config.yaml
encoder_arch: "vit"
model: "segmentation model"
dataset: "short English words printed on busy colour backdrops"
train_examples: 90422
image_size: 48
crop_scale_min: 0.8
horizontal_flip: false
color_jitter: 0.1
num_classes: 27
encoder_norm: "layernorm"
encoder_norm_position: "pre"
encoder_activation: "gelu"
encoder_head_dim: 32
encoder_fused_qkv: false
encoder_bias: "all"
encoder_qk_norm: false
encoder_parallel_block: true
encoder_moe: "soft"
encoder_num_experts: 32
encoder_moe_every: 1
encoder_expert_mlp_ratio: 0.5
encoder_slots_per_expert: 2
encoder_shared_expert: false
encoder_patch_size: [8, 8]
encoder_conv_stem: false
encoder_layers: 16
encoder_width: 128
encoder_positions: "conv"
decoder_norm: "batchnorm"
decoder_activation: "silu"
decoder_widths: [64, 128, 128, 128]
decoder_blocks_per_level: 2
decoder_block: "basic"
decoder_attention: false
decoder_upsampling: "nearest_conv"
residual_init: "scaled_by_depth"
optimizer: "soap"
beta2: 0.99
lr: 0.0053
beta1: 0.9
shampoo_beta: 0.99
eps: 1e-08
precondition_frequency: 25
max_precond_dim: 512
one_sided: false
adamw_lr_other_params: 0.00085
grad_clip: 5.0
ema_decay: 0.99
steps: 13300
batch_size: 256
epochs: 37.7
lr_schedule: "cosine"
final_lr_fraction: 0
warmup_steps: 1330
weight_decay: 0.1
adamw_weight_decay_other_params: 0.01
Rows from block 2 of the decoder of a small segmentation model, named by matrix and row number. Rows with one number belong to one channel. Each number is 500 + 40 x the weight over its row's rms, rounded and kept within 0 to 999. All counts start at 0. Numbers have three digits each. After the name is the row's rms in percent of the matrix's.
After each channel's rows are labels from the 100 images, of 14848, where the channel reaches its highest value: "patch colour" is the nearest of a few named colours to the mean colour under the peak; "responds to" is what is common among them. Only what is clearly more common there than usual is listed. The data: short English words printed on busy colour backdrops.
# convs0: first 3x3 conv (decoder.decb.0.0.convs.0.weight, 128x128x3x3, each kernel summed), inputs 0-127
# convs1: second 3x3 conv (decoder.decb.0.0.convs.1.weight, 128x128x3x3, transposed, each kernel summed), outputs 0-127

convs0.43 096:512446494489489456523505539495491466463466535510535529495505467533457476439460489494464567484509527503506534640567528512555499433469534495522517522480489468494457509466481537516498501470396555475444578486559559450433553504481520480412486429543530551469510532405509431507526517426542479520530511473454475512450454413463511494443476586478490561551546519461493498469533498471497497496504
convs1.43 093:516541484505481526445525500499531497520523470505487435586522428495448539553529612439492498465529449446533552533531477444474510464510457478434521497501494502453476523458510483533517486565521491517510534482545459534483476484569536469385543540523447528439526438469511448527525449551547534484494545472442523522548544425573497512470483536542552457512413426470504460522484448463461485439497
patch colour: black
responds to: bold; white ink; yellow ink

convs0.127 100:455501534435481468536594532573519481489535511546502475450495530557542602515580489461491528528458489492488507451503492527439503476521456410506510509499531467504499517461487523493525490450504494422563454524479486430461502408475492503454475518507432478552482460520514490567512486545533545432511536511493496475504492468457453465507485433483557487486507468482425553480499592446450387444558
convs1.127 107:503528508514516531466492510456503566542511466451489481571498448504420430523510525502485510492517525452481446541501524451523499491504538557490517486491447575488490548497498500539451481591488507620504480505510498584587517567503498461504485459504590564478465515446490477447484492417494464628504496475487506502507505478552532438428529527494509507438493500438551451496488466537497547597470
patch colour: white
responds to: bold; black ink; red ink

convs0.2 104:522489490440428447495533566457499483548536435420513524472488467530526522526501459488435559476504511518455393506515504515469489508471444481497519483509507504480486507483502418492459499465481476497604559504489456473554545539436491468484489462502530516475489456519465457509501533510539462455465422447472383490476460491489432463455442562456354526462533503531476482485444461528529502475477
convs1.2 097:468509481509528596547481502546452473562483504547447506438473492514492480439523447519508446448519532574476389518459492499470472454564506519471492456479487491457573520527441482520473514481537488489513460437543483447545548505479504514472410491539384432540464557592454513510534508435541487498493487499502521548430469503470503498489573461540565437525498525517525478538535467527487466535434
patch colour: white
responds to: bold; black ink; red ink

convs0.84 097:640471504551526453454486497537437528548512437456496552533478580462504539510504512459600501574504481522477565550596500439445545527490511516527537502508576539496476522484416517483461528516549484495486643505506498530545479555537539442497552477503499469562536474528510502513532436490533493560470541533465515495484464501453527489468532560483494521476556500497521479548530489490518469496494
convs1.84 118:412516538451495565604528518473590479461491491530502550467493521574507498440446503532435505527489473480520439532464459479529518506461461515519485485490435514427576488547639493476528478510508573548509465535553497454455478470500496522498486573543494460423548494527445546455508505465494441437539493480551463501474571459539507479512446494545516555538486489545497521506466505538499527454542
patch colour: black
responds to: bold; white ink; yellow ink

convs0.13 071:508465517442484447433512417527501499555486450512507522520494501501496507540451432507471568476483498505585554557504499524517536532489529477499527488530556507521500407560478505512480420483486532562574565463505583516477532517521510596497557498445477510537529524481515497400456471488444500507552569438496540487470513465549471500483473530493518416440480560471486493587475470477426436470465
convs1.13 127:548507467494500588554504477471533515463512438493526515471501542580516492448497530483472499492513479472508500470467478508522449403469468574523533539487380496507569516537500478505493497490518501524494424520502500372486479471485498441523516493514583479467486468524472521676546502555525488451491476548488531512489542499420501492502471456498495599477480473470492525445475552492502525524549
patch colour: black
responds to: bold; yellow ink; white ink; ink: orange

convs0.42 110:529467468480521484457452504470431471509503432424567576540475492541591500506573426493514504475407484539558404492473415507504499523514482449542506476399461489550500498555479473457489492469505546474597461452495477487478464460482481523523516486487500472468518455513506529498527518449472500497466389427485533457481499556520503490510467551461432477536493543495491510521473544506459495492401
convs1.42 112:470489564450559493546465493453526497556498501446498565405406539438578512469510426465568527527498484561481492494431503492489490528446578530550525558391481463497512476562508500527463472431561440480463529493455464526497576475449538578542493540480503510523479519518465520463540491501503545508504473500525508533460450564479526518532499492487443518528528476546499450498520537483552453468417
patch colour: white
responds to: bold; black ink

convs0.53 085:523467490414509434468494524503520500541493389482516546530554513510501491523515317502500511501505476561459476457501504476488467455487534527487543470455455515517528518514439455497512462465493503471578499502520453476580469476428544481357487491531496500475498489494492481493483511478439536497471456396474452512439404542460508490465510513497470501485494498467480500461486524507415512478514
convs1.53 099:433463433500524510517442465483490523511460544563522535471455499508538481460491356423527489529451491535455461462498493469505522463463538448457532536411525545519474512476491570532527519503493493516513525398491485458536488471497489468474462509497496503477512472594548487572487541451537505488422471573544466518473535525462584484459558456544509540489549466456503390475475460510496501525533
patch colour: white
responds to: bold; black ink; red ink

convs0.74 113:469489512476487474467431434450448526502503507432520484541501503553576475474446476439425501463470538488449469501467535470408543537497524493519455514457468469510512419443549401485535529474448478481557437560483492512523492485540501461527491515412493461588517483497523503507508438480503433520515426468489468538452427464565512498462505469477399448473447441476539522514479508448500463526477
convs1.74 113:515494492436520525460561552515522468462517428500543553429527506461470492523519509547510447509494491486572532550518422542564478455542421523509553497537528502483482521535408471503425442482567527514453546417512456497454518551446523507494488455558465526397528491478473487503424556529483505501483558458433490473562486547455504491502453518521505510495588558550440503510560522545510499511536
patch colour: white
responds to: bold; black ink

convs0.66 126:499465447490437479537439535463473514470471457451498531459445472467522534486510471517470416525477502442550515535487502458582445531455466468476430464536425508479494499498560456535483525485453609480517579494601521533516467551488440455447435471477476480494490526494518458511470464496473521502483442456480474507443454485509451511434494554431432532500570431507529444538549451463474463468508
convs1.66 104:519556554480513482436516513525479477480559461455458467527498511506451494490470536520472534467450454469472468503514484487443473494517493519530535487501609487511532529496362479477448472498512431574477434508410512454418496446474574505504565517531485578457543456472481532514514506493486439453523479470465472445558556489447499477537489431556485494519513524507460569457455560512486595500466
patch colour: black
responds to: bold; yellow ink; white ink

convs0.77 101:538504530453470548485475457523532523535441477463541517441612479508533426440560549449502485531515453514482571477581556553499559478496518433515468496525506540503539527476470447414487493540546455457510444532431470536548534434544478541475545530491515452494490506494450474522537478540561434513442528495486469501530509528579495477459521479496455493501444541579433525513452544463532493572490
convs1.77 089:482482427486525477535538541428461508531548533504501475517430526499508560539492511577501568451488500467500484535480497434449509571543511561537529483489483498472447478540515503610525479506468489496515549491517541491504517602474522491529467507521529558490493519477524537455468489488495561502596443500510503497449550495434508538537520507456511531518560437417582470514590460496526544371493
patch colour: white
responds to: bold; black ink

convs0.80 110:459474568474500515533514524499413477466433434500535549528477485554439500458457479473532489470459469481466452590456551468525533524485494473508460494511486495464467505540512478506491500488448507517442591507558473467409463533499539499568554509499484490455501460562605508507481555578523565544472510500490579484478475493486423516454550507475472529495605469488570440505474508532459482550566
convs1.80 101:487516420493523469503522459536585535544529498502503477448505504467580486555496505551467478482535539488576559512501495549429462482526403568529517507525509519543492469431488497490488451447533488458528450516495480581571515437466483494486477475550501484586526520453410517515507503422478474420535503452472468555499514506541531512515491465472492441478464493513432599517496511445509555412450
patch colour: black
responds to: bold; white ink; yellow ink

convs0.95 099:545468535507494591509470478513548477541498465497523528451385554560607520495517461465532472506453519526506479514484505555467471507490553496546503455505441515493516488478535483493530538513516458564501457419408497414450563520480501448522525481542554488478442471433478496479496444453528431470478446487489518570456493519454453509516449516451499528440474480493485565434478523447590488442477
convs1.95 094:473576469543549523510481476445433485513468535528461507502534445442482433569484435540554453501469455496577518414515461468489553535495534497501483508473561493537493474551522502443449509512511462442509448545470464527500433506623464524522549557488445500489531463526521484487529502533509605528495471484489513463499463526583494485496500465537491485534432544488458462539504594454464550554444
patch colour: white
responds to: bold; black ink

convs0.56 112:498461466483504428478521505517447453482498512513537475528482449508545447514496509506513507405502505544565521524486459501520519533444469474523495504494493564529437477418512509498498542470446489442522398462449486488508443474491482442487399513562519485518495511488453464471476524490368446479438433504465472475536469497582466486482484452440553490506448554496444514511581510385503485452481
convs1.56 125:467537519482481533429483519481543492505542488452482556485555583503442538465467502491465449589529470483445443542476521527513451511518536546500482444565454456455560521548428467487477470524527565579470517478558584477429489502489506514460546471474472504435513459499536538509464490459509503524532552441569497508459497501403486517485467522488408512470545472479537460527442502570491480592542
patch colour: white
responds to: bold; black ink

convs0.97 106:515577506507514467569501527493435464506463481498544473459498506484466508516440492503437576460558582538550579555534471475495493462478441469589505448546468387519453464521532489490526519424467530531530578500544513448477511476545525418461491515526473501547511435421510464489480483512484552523558503504458523492470462521468567585491456514491453491552475553451466487464448481529482445517486
convs1.97 100:555501527526497493408512463478481541485479507464476445559508418525469512560529602397499484496469572403531582502502531574514546456475472510506503543560574439512475518432545496523539528540515525459518480556514514513439464549529517552463499475489529533551499523411530445501478490548535467539533569434495527497546488479494494501500439492467543427541482475473490513511504490549515455449535
patch colour: white
responds to: bold; black ink

convs0.18 123:497495447527428463488577546493504508558543480565523431477467520548506519496529409463447502444532485579552415464491472495428522501482442474475436495418465555475420527458497474493483560496486492521569507519545499464505562482441460472468474470437471484491451478544446539514523462456461447562491417530520475509532500493499535508456551492488521505454427462533514448517525544483472416480466
convs1.18 114:556428490513526535503484546505531460469485579478514482514495459442465463526493457546459528486482469521448481457491517469502463479484568516455580474476561527517590540491461487461394462564502430521528486459462476520564525525551530449451407484519495532450505484525536489487496550497556503384446529510465467451518470439538475490525492523533497461490456544460486540487476385535482518566477
patch colour: white
responds to: bold; black ink

convs0.58 082:472530488473484532526586496503558496537478469469528508474475527527504593570502497461519483527498568477552469517500558479495531475522445503564506576506492498543448442424472493504474455488552453477537512459491498506569526463458529460539517468515553513543418508416463520465460458500507578570621526513459497511522542432459489440510525460483513478430509473482439536523483572447419475503536
convs1.58 099:518474526516485454464434544492449508475590526499472499547506516499462436419527503445462538492519500504443530486515444525510522517461572509489492366501455466419532555562527501551518528493480506552507491533536493475422498517560487515458511571470449466506603463582518459534570500470470459434480479504604494513485462551514529576481492505484457515502521477466562493487526495527544496456536
patch colour: grey
responds to: bold

convs0.34 095:525477477466484428476464513509464481530483425428458558489515491593472490491521411493478506453493446502541542505529538482503508470436486483523505434515455466539485413508505480517519466458466573469543540484536511517489535470492541482409543470481552473499537456491536422479509548536477551485509437424460588544443451532469550415429489528523430467490556502502478471470469570472526537472540
convs1.34 099:499486462407526497446497450452526487520561503469545581510459494463511520526526473409511573524506463446461586591491543549518479527507513521540487509502510518520432445475515526514515477475470513512435532456511439513406519444493548450507576503518477545512499557425496473472492493530544493528532509470505486521484465540558521558441548518506428470462554406414539505557476552489549515469506
patch colour: white
responds to: bold; black ink; white ink